A small CTC audio transcriber, trained from scratch.
Model: 7.61M parameters, arch crnn, depths [1, 1, 1], widths [128, 160, 192], rnn lstm.
Training: soap at rate 0.002, 1000 steps, batches of 64.
Data: trained on telephone keypad tones over noise or synthetic speech, 39062 training examples.
Rows from block 2 of a small CTC audio transcriber, named by matrix and row number. Each number is 50 + 15 x the weight over its row's rms, rounded and kept within 0 to 99. All counts start at 0.
After each channel's rows are labels from the 100 clips, of 14976, where the channel reaches its highest value: "top examples" is what is common among them. Only what is clearly more common there than usual is listed. The data: telephone keypad tones over noise or synthetic speech.
# conv: width-5 conv, stride 2 (model.blocks.2.conv.weight, 192x160x5, each kernel summed), inputs 0-79

conv.156:57 37 42 58 51 49 61 71 60 31 65 55 53 26 37 63 44 58 59 32 71 15 78 63 20 26 12 77 58 34 52 47 32 47 61 66 52 37 65 50 16 58 74 64 40 21 53 77 59 61 54 52 74 33 61 41 65 49 70 40 51 71 37 66 51 45 67 45 47 66 39 54 64 43 69 36 38 43 49 25
top examples: key "2"; first key: 2; last key: 2

conv.117:47 54 34 74 54 41 72 57 50 26 21 44 46 44 43 39 71 72 60 41 64 39 59 74 49 65 63 62 51 33 59 51 41 78 66 35 57 31 54 37 57 60 36 48 38 65 54 63 50 55 53 53 31 47 50 54 55 55 57 68 69 38 42 71 47 48 41 66 43 30 69 54 36 44 50 63 30 35 59 76
top examples: key "6"

conv.37:26 60 61 50 35 37 87 69 46 59 68 54 44 43 55 75 35 65 38 41 49 38 49 25 27 35 33 82 31 36 74 35 60 59 53 33 63 62 19 45 44 47 36 32 41 69 45 64 31 33 43 64 54 58 45 56 37 61 69 49 69 36 47 35 57 39 35 84 49 36 44 34 45 62 33 57 70 52 60 33
top examples: key "7"; mains hum; last key: 7

conv.138:53 55 46 50 44 45 49 37 29 36 61 46 60 42 38 55 40 30 59 44 47 39 38 52 57 59 48 44 57 45 60 70 45 46 22 84 69 43 81 36 58 65 58 52 55 46 43 68 47 47 65 61 41 32 53 52 54 33 29 57 18 55 77 52 50 43 15 46 62 43 62 37 56 36 55 38 54 67 37 78
top examples: key "D"; first key: D; last key: D; clipping

conv.59:26 16 44 46 39 59 31 17 67 48 61 42 58 30 71 75 51 34 74 29 52 67 76 47 38 46 60 50 63 75 57 78 48 57 35 65 60 38 23 46 68 30 79 39 35 65 63 30 57 43 45 66 47 55 58 36 52 55 65 44 57 77 88 71 71 53 53 49 36 52 45 62 40 30 46 44 67 21 45 25
top examples: key "7"; last key: 7; first key: 7; clipping

conv.158:26 34 22 44 54 56 55 49 61 60 57 73 60 42 33 64 19 57 51 49 38 71 47 48 61 60 48 36 35 40 29 39 72 67 41 51 50 53 75 54 46 42 43 62 47 47 33 54 65 78 10 40 41 70 50 46 57 33 35 54 39 33 51 60 58 57 35 35 31 42 46 63 54 65 31 40 64 59 68 65
top examples: key "7"; last key: 7; clipping; first key: 7

conv.81:53 60 49 55 66 09 34 51 39 32 44 27 40 59 36 73 24 40 27 69 43 52 43 51 51 00 23 81 47 50 51 61 43 46 49 30 36 52 45 61 46 61 84 49 65 33 60 85 45 42 62 31 63 59 32 59 30 60 40 37 50 33 30 63 49 36 38 64 35 60 69 48 48 31 58 46 53 68 54 50
top examples: key "A"; clipping; first key: A; last key: A

conv.142:49 21 50 44 42 38 47 53 39 53 60 57 43 69 70 70 66 26 40 51 57 39 52 36 60 18 61 48 60 40 58 55 45 64 66 65 25 43 84 37 56 37 27 47 29 67 49 44 17 46 41 57 71 53 55 19 30 23 28 59 46 78 33 63 55 42 74 45 48 36 31 64 37 45 35 59 44 64 62 24
top examples: key "2"

conv.23:41 67 59 53 43 35 29 48 53 73 73 74 06 42 50 48 66 40 31 64 41 36 57 57 31 57 36 48 49 37 56 66 75 31 58 52 85 64 51 31 46 43 53 28 65 45 47 29 31 33 45 72 49 51 62 46 48 50 35 61 42 64 38 41 40 68 59 65 41 47 23 60 40 43 70 53 47 55 34 37
top examples: key "1"

conv.141:33 72 56 28 43 37 19 64 42 27 51 56 64 52 62 38 38 50 37 19 47 41 39 64 64 85 32 46 54 56 46 49 75 31 58 59 65 48 42 56 44 40 66 54 40 62 65 45 38 37 46 50 68 38 53 31 55 56 05 17 54 73 29 42 37 35 34 62 29 56 29 69 77 56 50 29 52 66 55 28
top examples: key "1"; mains hum

conv.31:53 52 50 42 71 45 51 49 27 53 47 31 58 52 59 79 33 29 40 35 52 40 26 35 67 51 44 47 45 31 38 61 54 74 47 72 55 58 21 44 62 40 64 27 40 41 51 61 52 25 38 52 49 48 56 48 56 55 53 25 39 90 40 47 57 24 22 38 44 26 74 47 53 61 61 36 48 48 27 77
top examples: key "A"; last key: A; first key: A

conv.161:63 30 75 35 51 36 30 69 40 73 73 57 79 55 56 46 77 31 57 13 63 50 44 40 65 40 62 57 40 43 30 60 66 49 37 49 70 35 64 51 14 57 42 56 44 91 41 50 30 68 72 63 34 04 22 53 33 66 38 38 33 52 45 49 39 47 45 44 61 41 50 42 65 27 69 53 56 46 38 59
top examples: key "C"; first key: C; clipping; last key: C

conv.38:33 48 32 49 68 67 65 45 27 48 48 57 52 55 32 59 37 57 63 17 32 51 50 74 57 33 82 28 72 25 41 37 24 54 64 34 61 57 31 90 17 49 37 45 21 39 52 64 43 51 55 63 44 45 68 81 13 29 75 67 49 25 34 38 68 65 29 35 42 37 69 79 78 50 40 68 36 55 86 45
top examples: key "7"

conv.162:64 53 42 62 74 62 54 54 73 74 57 44 46 48 61 28 44 48 35 58 52 62 66 48 63 85 28 38 33 71 56 43 50 64 59 32 44 57 54 32 76 55 39 78 30 34 42 56 32 46 45 63 33 81 44 66 59 66 58 46 21 03 41 51 34 49 46 60 46 49 57 56 63 45 60 54 64 44 67 47
top examples: key "8"; mains hum; clipping

conv.104:57 45 59 80 48 49 76 28 52 53 45 18 41 26 64 52 50 57 29 60 71 38 30 39 41 61 26 35 36 50 53 32 23 25 52 36 41 57 31 21 66 47 40 46 61 45 42 34 50 48 41 53 53 18 68 33 47 33 41 41 59 61 57 34 43 59 37 49 34 71 63 53 42 60 53 49 47 43 55 64
top examples: key "6"; first key: 6; last key: 6

conv.119:55 63 48 41 50 17 34 51 42 58 44 65 72 47 42 36 56 52 51 56 48 57 50 51 57 09 53 39 49 62 45 85 58 45 57 25 61 35 49 57 45 26 33 44 30 88 66 77 84 51 69 53 59 41 57 59 71 21 49 75 53 32 35 39 51 38 26 54 46 59 45 57 72 32 60 66 80 45 48 67
top examples: key "D"; first key: D; clipping; first key: #

conv.112:67 78 40 46 48 71 41 44 59 35 58 52 30 70 82 46 75 52 46 41 28 45 29 65 29 56 34 79 69 76 36 69 55 49 36 21 46 72 74 27 46 53 42 39 66 60 31 65 42 35 28 66 41 53 24 50 11 50 26 65 59 68 44 45 65 38 25 67 74 58 49 41 65 46 67 41 47 44 30 29
top examples: key "A"; last key: A

conv.155:27 29 33 48 65 63 36 47 72 56 81 50 51 57 49 73 48 57 75 63 76 37 46 49 59 60 63 47 53 56 75 66 73 53 43 28 30 49 64 34 53 61 65 33 59 51 61 40 40 67 26 27 65 44 31 45 60 39 66 59 44 45 52 48 65 38 29 44 44 80 61 47 37 62 37 33 20 66 35 44
top examples: key "1"; last key: 1; first key: 1

conv.8:50 64 45 64 39 59 27 69 19 45 54 65 51 12 71 67 47 42 57 52 67 51 67 27 43 38 38 37 57 30 59 58 49 29 74 48 30 79 48 65 39 29 49 26 53 33 52 51 53 48 63 69 63 19 99 46 73 46 56 44 46 49 47 56 23 53 19 48 35 20 57 57 32 57 54 52 79 19 45 25
top examples: key "2"; last key: 2; first key: 2

conv.39:58 56 25 56 73 69 62 62 70 55 54 52 31 23 54 67 42 43 57 45 47 45 46 52 49 57 58 67 48 53 55 42 60 66 75 53 62 40 50 65 38 45 67 58 80 99 62 86 35 25 44 50 84 58 48 60 38 49 46 48 41 46 61 49 72 63 47 46 47 62 51 59 43 62 35 24 35 56 48 63
top examples: key "1"; first key: 1; last key: 1

conv.34:45 66 54 51 47 72 58 35 46 46 70 28 30 26 53 36 38 34 21 55 39 41 77 35 31 50 43 56 39 41 46 43 51 40 65 49 43 52 44 54 56 44 61 72 62 61 40 21 60 47 47 55 30 43 27 48 66 60 61 36 54 27 44 45 46 44 42 56 51 33 52 76 34 42 77 77 84 83 66 74
top examples: key "8"; first key: 8

conv.129:22 54 35 35 44 64 40 51 45 64 39 73 28 50 67 53 89 38 56 48 40 56 46 63 63 60 42 35 32 31 51 64 61 66 65 20 55 57 33 22 70 40 33 39 37 69 56 36 32 76 49 64 42 61 46 54 62 47 75 32 68 76 69 60 46 49 48 50 26 34 76 82 47 38 49 36 71 76 55 50
top examples: key "6"; last key: 6

conv.28:43 85 51 60 48 36 53 36 80 36 62 43 57 77 39 76 22 63 49 55 58 39 52 47 48 44 30 52 60 41 43 48 38 51 56 50 54 65 84 49 45 52 47 39 59 60 51 81 53 60 42 16 60 23 38 47 35 52 54 66 44 54 63 35 62 35 68 24 62 65 49 55 66 40 55 32 33 76 53 87
top examples: key "A"; clipping

conv.144:14 39 27 41 42 54 43 63 28 49 64 75 66 50 63 39 26 66 60 24 45 72 79 38 52 55 48 30 40 51 44 33 51 66 62 43 43 57 41 35 50 31 68 41 71 39 53 58 47 47 57 79 39 69 30 54 69 70 49 40 58 36 42 35 48 33 63 34 43 15 32 30 65 56 35 48 69 91 38 74
top examples: key "7"; last key: 7; clipping

conv.35:71 51 56 39 54 53 52 52 69 46 31 56 51 54 49 37 67 61 47 71 17 34 37 36 49 37 54 44 53 32 79 34 36 60 27 79 34 56 64 56 44 32 30 47 34 48 46 54 50 50 62 55 53 49 59 47 49 54 65 24 99 66 56 59 61 15 46 23 31 55 39 28 73 59 50 43 57 25 42 44
top examples: key "1"; first key: 1; last key: 1

conv.9:41 62 45 63 37 36 46 55 65 39 28 50 50 67 58 61 31 62 68 34 56 56 82 50 50 44 52 59 73 62 36 55 37 29 84 38 58 57 25 34 20 55 72 60 32 34 64 55 65 43 76 81 54 44 47 55 44 43 78 33 37 21 29 49 69 45 45 64 63 16 38 39 47 52 33 21 56 77 50 45
top examples: key "8"; last key: 8

conv.18:33 18 58 33 63 58 39 48 55 69 59 52 53 45 38 46 50 72 66 63 46 65 26 35 76 26 70 51 23 46 71 49 37 57 20 39 57 67 54 36 59 56 52 52 57 69 58 57 71 42 62 66 42 99 39 31 45 48 34 50 55 39 52 55 77 82 64 34 47 58 72 44 50 46 32 40 63 59 50 70
top examples: key "7"; last key: 7; first key: 7

conv.76:49 69 61 38 48 47 51 53 56 49 50 39 48 35 58 69 69 22 55 27 35 22 52 42 35 55 68 63 41 40 69 46 80 38 57 59 59 41 73 41 50 79 45 55 77 54 25 26 73 50 43 24 42 65 87 32 44 61 63 61 69 56 68 42 64 71 60 65 27 45 39 48 44 22 57 48 26 58 31 18
top examples: key "6"; first key: 6; last key: 6; clipping

conv.21:57 74 58 32 42 61 25 78 87 53 65 47 58 77 52 72 50 47 39 51 49 63 43 43 27 62 33 18 60 54 41 57 27 47 48 51 37 34 50 60 41 69 58 27 45 60 65 41 50 49 40 25 72 33 27 57 37 67 40 25 48 30 31 42 53 53 45 50 53 40 48 51 62 50 78 63 55 53 40 23
top examples: key "2"; first key: 2; last key: 2

conv.13:59 63 22 37 58 56 59 48 48 65 60 45 75 59 36 41 49 48 56 67 29 62 44 38 51 38 41 45 29 45 42 61 44 51 32 63 48 62 44 59 48 43 79 50 37 55 45 70 17 45 57 65 46 42 41 65 47 20 39 39 43 23 23 58 00 62 69 36 64 55 33 49 53 71 87 56 77 56 56 62
top examples: key "D"; first key: D; last key: D

conv.165:60 42 41 85 46 54 75 69 58 83 64 53 72 31 58 27 70 59 52 64 45 77 59 47 52 47 42 40 25 32 32 49 55 54 37 41 52 51 53 60 34 40 56 54 84 78 16 33 56 33 59 45 48 02 49 38 35 57 49 48 51 59 71 62 35 67 47 42 51 57 55 38 43 82 51 50 41 46 76 60
top examples: key "7"; last key: 7; first key: 7

conv.188:82 30 59 39 49 60 57 45 39 35 21 60 57 82 51 73 37 69 47 45 44 41 69 65 15 33 49 32 69 26 53 62 40 57 58 71 41 56 69 39 56 56 21 36 74 66 52 47 40 61 51 59 63 43 43 61 36 69 31 71 57 37 31 34 50 51 45 35 54 48 44 51 35 54 40 47 54 42 64 18
top examples: key "2"; last key: 2; first key: 2

conv.182:30 64 25 45 56 54 43 51 49 39 45 51 53 53 73 18 63 73 36 52 06 68 54 33 65 57 30 31 54 68 66 52 51 18 64 77 67 60 52 30 37 53 37 39 42 55 19 43 34 71 64 47 43 67 62 12 61 72 66 49 49 46 60 44 51 66 59 42 44 33 66 54 26 72 45 57 48 54 94 66
top examples: key "6"; first key: 6; number of keys: 3; last key: 6